{"encoder_activation": "geglu", "encoder_layer_scale_init": 0.01, "encoder_kernel_size": 7, "decoder_norm": "layernorm", "max_steps": 6700}
Rows from block 10 of the image encoder, named by matrix and row number. Each number is 128 + 32 x the weight over its row's rms, rounded and kept within 0 to 255. All counts start at 0. Numbers have three digits each. After the name is the row's rms in percent of the matrix's.
# fc2: MLP down (encoder.blocks.10.mlp.fc2.weight, 256x1024), inputs 309-411
fc2.100 095:153133105179109197081137120095161115133096099079076117065150085115158125153056079121093089167187121128117190134119121117145127093113135100156148134156122118103127120123100139154152162116103153172115106094149144147097132128127120163165162159114102105094144163134107170116140157153132142122133141145164145129115
fc2.101 101:104161118140160144104143060198164128159165068133153099168175174148124185105115187097107132132112099157129129057100120091156084117121169103165058178134135146120214133124101107113153117076114066084141122098135105149097111169084132146129137095155186116171154117137148077120170124093175082111084171089133162075130
fc2.102 096:131127114095133119159134160106119146196129128145100167058106111142128120145105169131162175152122129113137122155164155186119154127132148128105184094065101107109121157140115137145135091139151117180135182113147118134062144140124092131112169097131176133107129150141080202119132101146083160142131119137154038099103
fc2.103 101:183132124170131136107188088035091104116150151136121165171097113138125136168168103161074137119136133137164169111113133132094076121069107121145148092143147186157123134111138066149107152137121094135159122139111166139151121101169182170160117130060151155093108114110142137157129173170145104140130076112145137133166
fc2.104 103:094145188181110117137041108141054117094140140102138148121177116053124143155090117125155090109114105144131122081055126124096162136084133153169147160131111137083120147197085128202160137135095124120106118097119184092177129126094187154123168115128131102097127182113129088116181210111185095121113155102176128109115
fc2.105 098:134147159112123160080148103150119156178172129128137087124174195119109122113150091131159117155188068141158147089144152093077159119129108099088106141117084140123169175176165152112170119138151172130165126170129096130131152112182130142158162161183120157072144062098182070128077093184096110168142141155137200124149
fc2.106 099:099161122100104129121054193152093164108110109150167131139093145099099124156140127155107119108121143136113104186173144142111139167150160158193108123091091129071141158112086084081146116153041104140116065109172143147182193122141121109158105143101184123116177100070097136219222151158102118170095183132131120159080
fc2.107 100:114134117114152083134131119145139091114113101144107111112070103110107116113183094078095122166091070096126089056142145161171076114085151153179105117090149104126088176137099073098112157189169105138124077115137137166077120118152091096109117139096132115192114053133203095067148127121101094148147112129110130123150
fc2.108 102:098124064116059171162165130141126077113108115194143130066116165143134166146106179152075127094101120093167138164149074116148091179154142118145123134107126197127134045131134160183122173100128182167125172131140147223127148172103152119129063178104111114059093139112162151074119163084163121121098116118194083148106
fc2.109 094:131115244061158110153146139133119163144106133105111138155077103135188123170091102056113055066114123171129184133175173117103142150138118107139150126148120098142113139117182153106118166087108116164167091088108110095136159088218163154154133129135135140051132141152154133137115106081154131072120173109205135116083
fc2.110 104:152126093123100132141084127096091076124086115168077160057092170069075170086097130088107077108155131123094201081111098197095166162134158122160123129153139165145122170133094089094092194085083104134117142075149129179138110189146094062084141107128169117202125047108140083237124132121062099154151116149135117175163
fc2.111 095:160135176127158124140154098162110190183124161117094144140161078126166167027131038104094162057153098121116151141086149123100145146129083117126099150099135117176193112093142160100098165137149069119128146091081091185048094118137133145114138159103101128120090145151092156133072109120132099111125144073140192088118
fc2.112 095:134123174116153078145117134123145118090214158124128091110060123133085140148124152096126103104156155109160125150128126161127139183108110079098116182098123173105099094165135129082164132141166157145150101096105076072155134109145140141154106175110162140212149142161098120151101107146136101123128082149068143136127
fc2.113 098:120139100164136141142129095156109128137111119128167188142118183092071190123109112130147142172089121123085173183135176125112121048149130191156089080196096203171085068109068129051154167129199160104072087132146078114153136108124094145111087214131145110176080129160152153141151145135164109095114171163119161130135
fc2.114 101:119190132162178155154152091169096138154154142140135148079203168164119142103163065108141153136100161157167159156118116146114140138126117180123149123075139167130083172101153170073136111113128117153154094143112064122119097161180098017151119162206110119094151086087138087087149073127156127154139118151171166080148
fc2.115 102:111140153138100106148131156192167156068157100111138067128128229158104131150125096133135122114117078131104152157089088130102136108125103180162047109135159138129142091194103147160128126145167098185119126069190168212126150175148120151132097114074167101129108098091070153150061128138079109149120148092149161109160
fc2.116 101:141126102144140166158146122103121154175147166136104087139118164120103061114146128145165171178120129157128186125110095110141166146130121115191146110073107102162111096145182109209161134139168159134096067074154156137121098109155137121051111114129169139129152078168154147134098135129108210158120093139132140183149
fc2.117 104:181183165120116172120156195126162153092102149077121131133138052139125090142102112135111083167121135127165137147134139124127126071123145189104145116152135072112099139166089146091136148086095114119091114118146148100064176094120100105114132094111169171128149114125119150120156171119109168142131093174095104153163
fc2.118 098:090214109120171111127089085133129104081087149222145138154091144147149173102107117116101144127138119196187110174054072140122162133108153089079131104080092162119138179121163172121121171172204085117131143078160128108117102208105119135102092131129117096173061132144061113165078125122167122109180130080164060168160
fc2.119 101:167134117109128122116138128167087114111114122107092131131088129102176175104122130148118118116175107138107097153111135089156160147099177151190129131088120164102144146151087144102151137067124130146124134169094132142133128121147113166122059150143055158105103160168108167156116127149178121083143182197130123061139
fc2.120 103:118132141152138137110116117171065139174117127118125099167045144092149120100149171147151136155119138145085158072195118153102122121097138163127155169111131143120188129101099146158119106112139122114141195095167115161122142102161146077112150147095106147088146137187091218160137139101167098069155128097125155150140
fc2.121 094:116125148126088153144088111196130121073116092136035081130163129117138149112163104105072081191139102089153148134140142132128137109099120130159149143151078089083111078119173122080161154240099194138139144112118107175151110138100142103163122106138137144171130105098117177140144115142082130129073109110110154094125
fc2.122 101:091125111078104149137108102129134108102089153174124116189149121117130136148181046106060156069099147132156089155061183099087126146136140182108134119104125152113116091150155124116185114116134106087136096123162159112124097161144122172140090091151157111136147134104149135135112115074138142146139158140175140137164
fc2.123 085:152090144155144093111102127136093143100118137135139138121088150129135171116095134088081115120097164161140201157064140118120199128119104074143118131092135141120124104124136140144170141117133129096135121109202170155147141136132145136160094126108162136210129115092111131096104073170100070119144144140118171163094
fc2.124 097:148104093101171184131173156106111155194164158146140109130119140083144153122135098111091154179151164109137105075173161165117088155198131112188202141129145151083122130079070129132159158178083096094159077098139112194110174164181083126139142142079121147111172069129147124140120090099124120139114093107130139124142
fc2.125 098:106134144138122152109141131105173137184144114115153129154153225182148156099178157125091133148143149142129168193138140148169107187174168125129074148128118124128152098086088180129177180116091145097099132145063155112152161136144121112122133146122070167159082137183127123070089133114132070169179177192154128101098
fc2.126 094:119103119164164054091088182083146175161124108144071134146130131063150196166173082194157201131115124072071148113147072169193121136125140160120147123072152121084171133126121112122131163125052091191142168104115174146137167156190101169163118139125098166146120151112104123130108126106115159098152140105169177155073
fc2.127 100:132106161119155064068160163133102132180170103104087132119076117156138112139157111103084126184143131106072070143160077114136114161155153105123150159138143111090127137201093128124104095120062137168154153121110137137079171134134129152111130101101093179119118165134156075145142105198133112122090089192125104148099
fc2.128 096:156098111104162102125159187138157108098128178173134091144113131112095172115115145143113115120195102077145088142110088113174121139075070166102093112153130117056089181107151131108162085162175110159122076094151168095099164122117139119173131111213179121142147088116124150078152114132169155183149142079069057124121
fc2.129 101:057119098097131165101113137169089082131101153069096130105106107162120141179149138163147136202169111128078137185096122119113128105070131147124130175094070137147101127136109139124084176058117139122107060163163153118140119107151031136158115145094115087108111113112116167112173157189121086107161078150132148081117
fc2.130 097:171218106103149093161130132137160139112179127148079097100067173113117139131136204112074122069121152115131106081102104141121076153175112084190141132130087103119109147105085158196165124127073150162104175171162126133064091122142155105115162111185106084178186122116115072094121086083127111051137145144145162086106
fc2.131 105:159116088177098079125077128102146146114073105110153131199123130140138127136142131128153137097081128111114132174150213155156110104131120125056121109154111112070175125156093119187159105103106144172157127156116053180143140195142082126118105088131104087143144077135178136051112084167077127201133130104076100119121
fc2.132 101:072111119139137155073133168133050101106124145124115115095064158145122114102153105104076108152110145142149122099193184212107112146139167048092133116129083126116108077104134092096131148118138127087087162128120100144088112099117069173179128154097107127116167198139097143140164067149119131112051169155122112150109
fc2.133 099:126148058094166154161124138136125154073158197129109157141148168123125158140184104186068107114134167072108123181138114134120157106132181137155164193119145145095101134069120146077183098132090154165110144167137132136212140117155115178179127176170124130140092100108061161183141065101105186119161097154088113059115
fc2.134 104:076146106103178108163092110083112125149091063124108156084101152157120094127072121119102084130144129103102131094119167164164063140072135163132109155170222122142161132109142144062090090139129070103140181080153105209099198111116086180132062110091156148116109160181120132180090092110114156151163128106156073222117
fc2.135 096:110146132131118166152123184132113148153134172115144115090114114101118194156149123125137086179104095068132136127134108083062129104152168091097101108156111143169064113136162131089132156102073143163100161152162190144124124133148091145135149200124161110110159186126099135153129155159221118118173100171097138123165
fc2.136 091:100135171084120082189135182111095165083126204145067166079180058121174108113107137133134107097130133134087176159131199045106121093089064136096158082102101165151076120053125117136131173061204130141105129156152168098120125064095060103198075077177149169081106159079074117096105171122155163134114148078209167113161
fc2.137 096:125162110125103167141117099117178158181155122099120166099115122119138129132094110157118129195153117169128127156119127159123149118091154111122114166129167105141085130098083136140131098175157162133131142124049074086159124117131184070129140115147167088191130104163145154085156137072126108094158156061125133153141
fc2.138 102:116119110131113096152113068171145171170191141109153109126073175083144118173159064106177114151154147103122185119146117136123165141149139139180140141093099084150182134117172116133104118137169185077105105099112084083092087136109100118140128147120131105169146047118164165103136117065166141145095133094106152144123
fc2.139 100:115099157067132199100181115189118173172128140107115137137148181065146099116188100096128129123147117151119124125127141164119089091112108138128118135114095091103095213184113087128146169159104152169112127144144156127100153169108129182192130104104124162137118117062144063213153130114091084087080184116079163153164
fc2.140 107:133113202134100101121095106127142189145123149095125104106111108148118129152117142208136135115136099149157110100206140147163100204202101156158133072174179139139119089114136130186079120162058125155114155109169117123099064165146174139158131092096152144170154099136103094124110112110123128123142119099128219114121
fc2.141 100:120116112097147135139134113146099126155140183102106144150189107141100119120132139127135129179104143131124117095050136184147117145178167141114121147098105115083151141096137178122113071082031144117121117095145156149177119143128201120080153147113141115157092124099164153158140127143097194130087129160093163148087
fc2.142 098:125166101121204189169128127156133142108125126058128070131188148077073097145031124180133132142125144102155220157127168099094150173125140118095148140103165137132157156070115183155091092106152084119113092132150147078073114085133186142119143124148094098144157106149108106145108167148142065125133130096158177143161
fc2.143 105:136098160157101113116103074161144177129111086161110094143112156114087123079133156093143145068067122181130093159146128095155144129141118109133138106183100189136137173148132117104080127148122114121113073072161133202157119215159134169080048068130195078114108117054201136156183145165144131131102113090072123154121
fc2.144 109:104108173151119143168105139203121112057175109182081144124121086152118126175125217131092123118173092161129096124152087194144113106187120150081127114160151138093085177122104104105082179151132120184110069150097141090163126144075134127131086163094152071135098107099108109141132134137122113074103143170049119107131
fc2.145 104:122104180149152117114141117112178130212130070113143116152159116067061134133080108141129178153192142141121207160065094163123090100087134148058110170095115137139164164147177140074091144112156131117133114097086092139139124146093098150205114158114115133123150133095064152108108123141117078187157114183182133073120
fc2.146 095:158129141152118092122148133135113083106145120061119115090148152147124101085169112148122191136033031130138067111122141121093120123107111113148080105210111089106079148143139113159122128174153155154116133082087145078044162125127118135159184144135129179088137088131161057141151106147205121146127111120187099154119
fc2.147 091:144184082112131138162148115153148145141140177132161110159190121144126106136132046132140093132141132209067173148114212188140140166166135147139139140135142127096132157136099199100101132087133131091114136141183144142115103109059088086165139172118122160139111144120147173154073184157174134120133142171166134040144
fc2.148 102:152157159122122153155129151114149086124200153141227064144113089122121113174151125101099153117089045182102089165144159131101100141143132147131086111169180105114135127024198096190104140202154125174170156149095103104160124106126148164091135129167207182139087146196108173144150112109125173101146082121164136076109
fc2.149 104:135103105105143107162127065174134071099126074113124071140122180164092125186184161093150120155118142204117134170043152170145126159114139108103132116107148124111123129098117153110133202139081164125123145136172108160130082154150139132145169091154138148134155108105151144087074141136078136156156174111086096120123
fc2.150 098:149142121113148176129150116111174139133175186116164095091099055145124158164088062165133103130120185107158126124117164106135144148102134086145110150085115122112178136101156132160128061165108103114100142158114140130154092137093100141183182162116101135151063106145122073044155177090145111085145121107096114142121
fc2.151 097:113061100140115109173139100108093143104136079126149130136133188120098046189138144144144139062086180160119124125081127188108104111092069154110060094181090128130149176107108110156150111125091088080150121091131142157143169143111154107137071134105163100146120156141150093185163118179114115102125087154097116063109
fc2.152 100:118158127135117104120135172107133090184043136139123136078112130103126182056108105114121149121126155183125154094099143090169080075054133143188109140151092140122146173161106142156100122077181095096175141112116088175147129191174066108121183148178174170089155159076119143160165120124102049101152144103099149114140
fc2.153 095:172164177105098141108144187143139175114089033084167091114149145089116131093129109115112117121129168117144132126141085072086130155133160159150162117109152080117139103115106122109123175132161101159129101113153107047211106123143114088149127150110119101107118202095107096122173096126076174166191134135138111120119
fc2.154 101:079090179088172160097155146121140180075102065079111186092177069103128182134099120131132132107071157132088160137143179085132183097156085103095108152123138111084104133121138057088121106137167160144105131094115155111159148127186111123128143141100133152117165128165163093168144149144092115170111126097146105166111
fc2.155 103:156154159199089170114167145159143134109138067088108087091138107188135159141207201118135099147095140134153162136077084199129124068115116085081106129110095163100106142144149128112162097175102139107088079151115132126138088125106052136112101143120153096077100170105193100150131145165124110168163149213153114098166
fc2.156 104:090089131132114152076122090159100084152156159127038055175096122209191150054167071048086189138136154073116143163134090120117089089151142169185175157087082109096102127159167076143169090117151097123124126158093133171133114140178111092084160108130103119124178119116150108159125121190139105095151171122145173191147
fc2.157 096:118132085139157123146130059162160150163119115104120127101151094153108098137110152097159162120134138123141113137129166163134095123088150179101139125114106151120165142148101113155081165104192136124202123113159148158075138109149170115151067169072160139152131101084147107104075161074141149101064145124133159065123
fc2.158 097:060122116182129103095095126158133104143100097136105105096125133137098136143145187100104089137104099150121107139126117155108150162109123148122136138115130155143129125142064132140123178123145152167152115142133130133110156097093041118140101127162153130135055105091120130167102099122150115132108127193091098098072
fc2.159 098:064137139134153101155146156123160140143178141120123082149094171039128176105103137142141108094108063139056158139124142091198123148185113115121199152165135145130120135138096102140070150134135115142050122087160172096163181116100092156076098105115128139154152090125121071128104098129145179101135157200144138160157
fc2.160 107:125174096157114156161104104123142167214192172115141126189134087169134131098090068161162082145114101139133208099121152127132128115145158113171075167123162102135178099080145116094110126113162068151097158146144096091083089108131145119146104125122152162153102094106081135114117143188108096113062087115163187105089
fc2.161 094:106153076132151131111127118195061152123176143146090122095116142114078200139121102146084148204175135130130088097176141132153147150158102155135128191130158092136170090108105181119190170111176108200122075139174126105102150164163140107154138184115155127119148125095089108168108138079068110092175105112169145149123
fc2.162 102:138130087080174076115128146149101131157149120192107162141131138168090153137116133110105137070090165178132102172069094116104114186099065101192099109089099144147094120099130108160144071161136127154102135132028140152120136149149063112087203150174092110150126106091162144211087122163149125091143146099079134142111
fc2.163 099:142086097106091161106100140132123092148155143143176078208112124103176110123155127154049123148108098120155082124102175179151122088102157155132154147110076153109125083166048149108089169154106143187072115161132159097079062101115105112117117091114171115148125135128093149135144129144116110103119211127081180113093
fc2.164 103:072123149113144112128111051134074119116158138126189141236108112139200098102094131099116108133135146137160087179114158169128165104100123138129105077128112173132107147131099141168093150132126173100073120135147112106104089203153085092124070141143102130085152148158129168130148139092175101110135115128167142104111
fc2.165 105:117081090132140156071137120134179091102131095123077142116133146069129113151133064132163140154167085102144184123090161141129099154087151035098111132122150108113121163109158123133115118087102076108143122152064136185064144151127112135132119159141106132137188168153167138179153108103108135105128194134121128157108
fc2.166 098:206144209118194137112139086135087108152113136112121138146135120120125136156121117162115204104178134117158145168148144114097084130090137059083130077084143144144134156153121139179123153108186155140115124134148123123083137125112115154140167209088117126085138148205085127085099137148123072087168178094072146087116
fc2.167 102:112144154107078105200123088149150130174103164110113184125121146145134119108076139105160090120120169092165134142106083141081112104104101183140120102197047094136132123110078138144199084183131158077096123121143106124116130127123105088145123093093105109100132146117170081073119147134112063147123188109164083141101
fc2.168 101:111113164104161123130096196120126209083092071117116155164110114119183063145064182154155154175151129076117094090112167137130176142146137067136112164149146183156118140103124160157152107153147105182137097091129121201127153186131226088149180104136143110121140152160097140097136204068146190130133128106129075088108
fc2.169 095:115147072142151215156120114160148141146179075119138113145097136098070181113117183162148066120132098090101130107127159111101134157136123110155110133134117189186206101095104146114091107131197108106119108117137092138111127173162080138140094150145089177094128125166126140060137106078132130162040100128150168128140
fc2.170 099:066154131142089096133146125106109125063156098148119139129138086108097107151082134075133175131075127123116125088077099206105076100094160156179107114113136140157119129124110164121174109158111165083092095122052097088168133077103172115136087098111143161100089191077121125122157126132164135124087142121169133072131
fc2.171 100:157163125161170102013159145153112162130135129164165111152175169138067137160179121137100171144159080123159170148148094147125183080113124044105131161139094121135142164087140153129167124171085177086110119084138130103190119155105152098148086144097143076115102107136120067127134137199128101107130132127113106138116
fc2.172 093:134143086166192059148116090137166126143150157104114137161120176089154042123141143146110138136101115077172147104131142081151103091134079116091148131121139098121136168147079136117074136084098185190158137113138102103103110156135142085156136087134099116152149097147133156174139168140111123163145139127075067112061
fc2.173 101:161137189101173154130172109095124112166116151163141161050110165132150100137088095177090129138133092051110137115093098107071092137110129080096064113145149101119117172187148095120122148099150115100176126095132104124142144102158115131104087111053110128057103209113136140146131158051128177121095068147118109134076
fc2.174 100:125104108097101075102175138164142158123175152185149114136151164205115138116116137156115210156093142156105088130199133116068069136109137132121123093169118124157118119143179108122154144164164124125177110122102157160146103166112191119145081027121140140169105120135118132133122165133122101123094100085147176131095
fc2.175 105:114149139155117150144139157070128112108121162129120169110107084109093123124187179144162143104139147146044126134127146115117098122128167091157100193091129127143122125180129137146105119065107097168157117105155150134136180081186117082104173145117092091142150112162183176165157110140176143157146185168130155121139
fc2.176 108:152098168070153133163135124117120129134151153092118027183135075155157117160144148073133152097073111074100149186101142141127195171169146136137130109121111132061162098182127151189143128152098099135142122165169164172148099123083142115100130115131122078109072095104135130132158091094140193174138083107142183109119
fc2.177 090:140134115123171150152094173188153137144111111162114094127139123135187094163107137099143135135200144111110071139146085137128134146184155170136116135159187122127055107118160113144192101134130078104131105155145091147134079128122149184164134090147094136088160141114141119108136123129089182088143162195155132164082
fc2.178 094:141058105144162117156105112151041101114112123146080130113183129097134104139118078112131142132098129125111148141174179137165126114159155091149093154163103093132179145118083128075146166128081096179119170178137117117077158049166156090041113167121157120121129124126158117162140128124136125115131105150133098140112
fc2.179 098:162139049080155169163184123134093123187147190166143149176170149166162128121138059135084127113161149125131213215076133072092116142140159074140125152151139147087114169142136100121068173180137111167086146113098162143099115143112116106131146135140094145146154140122119120114109143138137142060089116109171183110194
fc2.180 093:041104106134129158148095108151122143182130096173146141088154050102064160151148126108146114211155125083110144052152162115145100141165117179149114132144162164156139110154102128101178140168139108125187169112130160136156117110112115146118106180178099162083163163165067055076189147102137107131091087112163140065092
fc2.181 099:154123139193124152079135119152126216096160148134158110134182105137177091103053119163201151083110139151140092155123135154133121101098110147128187124141104132175144179066199076108155130136136130095145123192115085177135091127149136127122112121143121060136103073183120119128183129158059113163149166107173093104161
fc2.182 099:103151089112166115081095167142073102167092117094092061096149084137114142160146072111106063126111163146166140118200117111132201179098194129154152090165138087127164115140121086124154117110110091159086115105089159109118149153142155143145154088129124132137119118105136108162122148171114146100100162125112161159131
fc2.183 100:182126151164118152176130125100157103131149152177106119116140148148127126140228186174136091108194121136091123166145132131176133123157133118117174105163150141097115175127158132128167099143100074151054134137108167098172084152109191115148107151180124135096115205089123130160120096193127139150176154161118179161132
fc2.184 097:104073100122119119066097183140134119098109129095185161114104108143114085115097138116156074107144108148067179065085108121085114143145123162143122174159134110164152119091124113100096103134175127121140128111146093136115096121134184133074165156155125082136115132136159133159110187116191069124142122090179164252075
fc2.185 096:135126106147170137101148130109091090094106137070136153099157107052142120133061162142097113105153036125134175078126118143107109064132126105140126167140117103177175122111126104149134163076096155154127120168151135103125144082140188069119065153151114105123116115095129129088136120196144118108082090120136171015111
fc2.186 098:170086085202122087158103048157233107117096148129130156133106082070105135112090157123173127147063173123162102113142105139135143127134096191184136107199225167133152116155102129150098153097143120110124152136134135125165137136133112113118128119101141205113113104160146195092089136132128184164109146116133146108175
fc2.187 109:133131134156147145095151147126122145138107139122159135113157103119089142147089162154179098170158116123157145156106114129127101143081130124111125162094140159159051113201095196147098158065148103117107151084125161109108115084119130080110133130127149123111119133062094102085186115138087098136147141165208153147146
fc2.188 097:116154044084154102114140194115104107117112102084115155181066121133112138140127204139124157163165114108097096196164080092078134099126166104133189131109129117106163142124137105167149161171131161145052085169143124110162146142161183166154089163139132149158099114100116177162097174145115101064130088075123086144155
fc2.189 097:157168140099132136103180162150151123096122139072180136143126143098133116077143133088145134173091062138122139195148149143104069184130109131109121175213119133108177097140167141171124162162133096101147117126106068123099149056096122130121072192094072067124139106174180143101098134132088153122163138051142102146091
fc2.190 097:138175164161147168147220161136114103151170101153074111071110154100115133134125139111114138134071109114115079107150134083139170116121133101114138119116113099085151133089106137116107158152081107150121173218147182130167143151114093111092086188094099132113070139140160098087166124120115079148058082187128113156205
fc2.191 100:150164126166108157133181095112155109122132187107152143125162178157119164106121131143170158146122205125107133115066125095143085094131165128096138152149091112132045123134076148096152155101127189131121178141139194147140094122082126155158128149182178116152124124123121151161146127141102115171222129099157105093124
fc2.192 102:139118105134131138130124163190151082099090101208076089170100050126122100175099138191080157075150116109206114166143149148150107148117163111110125076176163105148129123146137109126133130115119103181086110121118149145139090095114173163164093122144168130187099110113143079129143183151146166140047116136135073101140
fc2.193 098:139121107083159112119102206071081156094101110176092146149120137151043137117183155109131134174134122087088118171122107149163118173112077082128121124165123086127133140142148087189129110222147139150150066157089173060137174139062136140148146105165200086108125114080098094130105159121151131102187124090090102136121
fc2.194 104:113070175181106159124086098171122101130175172068123136136192141114236124183147093127105116070129136156128138126074155099148164102066143136136123094115097112133075121122124151096175128112122178137092070076127080078105190133127176131126117138173082152052148188113129167112067164145146092131159139112179125117114
fc2.195 099:167129174140089138061111157144169171178145154077119193084145129103097148124085147074134089142139086086122131085113135130145148107135148149106106129155165150149134134110178117134139165164158119095135128139125144136115131142068152140140120080119136145137186085150130144071083152144142088100145135115146157137170
fc2.196 103:156134096156127096158162112136139082072131057116148078184169114162152144167118201106101146048105102190125154090094094189152178174138146142134125045176141142122078162074071069187167124148153100121206110118152139096128098134146208153113133103148172121082099125086099049125126137131123108126164089174105168129150
fc2.197 097:135166144146127098120181145161158106115160198082127104119116063167124193128152112137140169142219144081157152098152126100144172105159128086125183092098093122094152085116111160128155123148084157103153159091175127115150096080133126149079185130088149085159106133141174141159184114124111224109122117178148167168184
fc2.198 101:107122187096168154150144051139051131135169136088137091138170144146113128148151169086161100181174134164168142136022122122088113176163110087101130098129177110109091101108103180079126127103143114139162101094179108173153112157167128115157138157082093125117142180097194136191106160086188121115143129191167160165149
fc2.199 099:159156068106127149102161155047138100101165169082050184104113088129139145144179063113165149098146104084181124128141159116165133101128147115103116050102127121153138139181109132154115108115150065121146117140102143153205189147141137147115111161109125087100040088120113113091138137065117124142186123095052084184162
fc2.200 096:099130128098127098104173089170099090106137079128136093159124085151129113102138105146120101142136095057092112173169169089078126142151172121127107104091129131082124154125098163168145110167067148088090160178110109145204150119198118149155169102090076125160161136171091123155143094128128149129088120139071113129143
fc2.201 106:102088138173142088117116099184108150139076119129098067164137103140143147125098098108113079098138149111121175176161139134158086155170119099141137142144155105147129098129167116085121139128131090125163153135131145107108108099146139093093103075187139159153147086141171085118165047060124144128143126100098157150135
fc2.202 096:203193144100091121207135146111134136127104129155200145119172142150163142073190183162076162183128159148158142173068108132104175153072112093145102095233130132134091122099163151150108101095166110151145102125073105113156144156123133103119210159137114135069084153151125140144132171146198098115119125214103121164116
fc2.203 100:093141169090134132105126111082110149143136099139080116166120167151152154085074081110139133162060048150117140107141180162095130156146124126142152133163152111124159113164155054135137128185059158121063205138079093159124102154171108144082139110124174115150103095112128158150143156107065104122123142138068119137167
fc2.204 101:153061127108157091148057082092132119106134118155163170125134171114103128095124081088075122187160154100043147140165136095111017135193121151124175140105109117130104086142094159098145150107102110121089155125100118139141139111141158126072135126135128140120191081130125128132108168103149128137122050155157132172161
fc2.205 101:150085142128144084083145049153165144185150132112115115136154236088130184101098176100136131122138045138152093112049144134137157106162094130132065149136072194092123090145071126063147118104156178084141108068150116148120117101074218099087154166124132175127129089098145158131056090106121159099125163086130193170102
fc2.206 098:145123108166123094128179110132170111097149104085075085066167167147123120157062131106128168092106078166141160136163133138157114125104105094123172157133136069103163117190060108088138108151166143110130140109092159105137137125091091107150140074191186130108083094119083143129144151156094139151098066170127148160109
fc2.207 099:135094112133202118126112084113143107143147111126182115025119138127109160154186138151086155123140073142150104172121171158145090120117130124137114103144125134114095109101181099087125082217078164176087168171169097173160115107145107093072096116147121130197153092127090135074132078173107165112141133124133146102096
fc2.208 099:079119077178075089084061102087132116099122092158135106191124103137141113095163153100155116079083125121171154134123173157078119110172123145144125162112148089163098164124137131110175142204133154150112061178170100189163146161107124130108054129186146098126170084083133092101133203123129110150042120140134163085177
fc2.209 102:116098101168160158120118158142067099031142162155124084130091067125120116200102140143136105082110164068124152153125094101118164142098128175136062105079112111115067123075129122163108123111108179102149172147142152106064118171135142117095155171101119097150087147175052107112107107141132146084103084204136100151133
fc2.210 102:091092139106125166091115120141110083055180131103108119101137074073134106145074136160120152123107110157138158093085127105076133077125124168147122133118174166109111128154098105122131138070124087113130133113160189114123133091087186214173181141195126091142127137127090150130158184144082134120103149109178074163120
fc2.211 107:084148109140135117147108087145124138140177077112146098098111094127175139145079114124133141118119129213110161083114170110099109138107137150172145161116121132110112088125167151175173136121114116103189072118143099162098094129086117131100098101108102114131112120111125155097140132080132103143135155114180156119138
fc2.212 096:123146165171110098130165079070154099095156144109172124144159100076127104058121117112094117107119117111163098104108130107144107146079162106090144072127066132181097164092124139132142128134135122103088081193116092141135056135129169075193098124180157115130119091130181164090128129087183132140155174133088127159099
fc2.213 096:131118116067155107151133074123074116129216207147148127121116142101151114129130155149141138140155097065178216144088135108181140166151109153132085089111128103158105097109077139082195104105122153139098135160194130073159100144115117123136170173092098164174108164121080141055129109077189159171130137173135160171106
fc2.214 097:105124115110132073106175120110146117140173103122099101123144104103106105097080130114083074144094173119140109178163116141158133096136136175087090095126111157128165107084234118108181144155090088169150178159112114184116143124149100119036171074157130067155077136153089182152097092145125094084138135148080137139141
fc2.215 099:089150121125091149097134155148076079152072103123061148112131125128135151165125125121159156130109113150140137067189124123064115114123109121134147097129138094152096151093102106200141118135116067135125131109131119075050061090120173150097088127164146145094122074077071103139129147196189105112204121113152150152093
fc2.216 103:112155070122147117095115012101119078101059141107162125160132072191144151127130097188106119124154130107121103097077128119055152100116095116171090120081128161178112156146142182114134110109140135102168152120140090085157121135138147172156104158052134195092125222168152138150085184104109090091138132145105087076141
fc2.217 102:131129140170183133117139129156137142107139164091180135123125112134177136109144099118103096099191127115167125114151122090053113119123086130147106162070098139094124123106126137120190106084159165066152108149098154147201122151161078119174140155121098146177133194155133153070062102124183129128100088115178164139091
fc2.218 105:124117163119110155143122172106137091139127137102143155170153181062160051075088108188162085221106131129118144119037153118177118095114089164095178086138155092130196089097129170115130125159137156164156152113108078080054151126098189152185175096088179119102079143082113068099088146139060101144099122187125115116132
fc2.219 107:071135094104136158098102054084156146122159141083157143077130121088157115083147115166100116177117123133131116063173149080070158125090138115106064145142120108190139142117091152082085140120187073145134114118151140170187144106088058145115119147171146172096153140151100198090055113103124149176139138133177125165144
fc2.220 095:126090150138107104123095130077107166108114126124132180125117174119158141149143115128132158096124122143090137125121142174191138076145113153155084166143058122110101143160149115110121183149108096150149137190080028125117177139109102060111074117121178120175131175114144129174073174142098118148118127076113104072085
fc2.221 100:114096122097155086141165106081109109139084131144160142096168152182141097116153098155159123151131097121163081140151182111175056107130150141172194035144086138110113094091079123091163173133123128143122139166154095142146157115146130133096171181154158138119073152146116091154149139158118092121126173112113113101141
fc2.222 098:186144130097121160111118158075153115094106120132150152152173107171099186083121136173092045149100112163137139152111114144108088169158078100119142138116148139056126148196172144128145159153128043127077176108107135119138074146145155144108151208072143145090113056132140136144119144097156115089156153123169117148120
fc2.223 097:113080077180135162136145152090111067142140210176130110116051189176074197169095200161125114185139115124118136205164116148147125138119114139101121152159148130119101117148180116109160101118089199147112076115180052137133085097070102127101149198170150108046140198137070099157112152122140097136121144175186115128028
fc2.224 087:128125080144136111120128107116106061150153182124134113110102184177144106079064136084134172135134150174103114109149158135159141079183105110176101136127171098172182100104092134127124112129128110091149133090172119115106148139123147081092157130132151123128188082180141164130173076113075149137071127164132170124173
fc2.225 103:150110124107183149134140155141111078100145091104096156169101099077155205118172138121149099089117090101113116117125126132139151149160163105123123157141122075163095184156149145150086114181106109124148092126107132161097087166178098147131144117137122166177116085164141107203177113109125154126144169114163091178143
fc2.226 111:092105169103115170147113111125104108076182171119128093073130118185158094137158117143103141054169183113171081135066153113081135092089119174121098161104107134174095143154102082129067131116105152125143085074095100141201132156155119150144106091129072134050122157111139067090115144122148099183068129101181133071123
fc2.227 108:142138064166132100154147207116103104155131094141133088159119045115107122136104151143071092169077107160093127115150105062162119130151083144135154118117138149113146101142104148149140124162175177137136133167194104107112117137115111163146171127144182064139152147120045105148130108178108158123109159111099121100154
fc2.228 102:061083121205213113164103097154122143225088108150131193126151151131121167119163098074093131135072119133163101159160146024112186068171171087170138117132131111125150099134195110106086201128153110130105121118138194204136123145182090142099149147118052142165174072157159146216135116105134113081109157140136100134053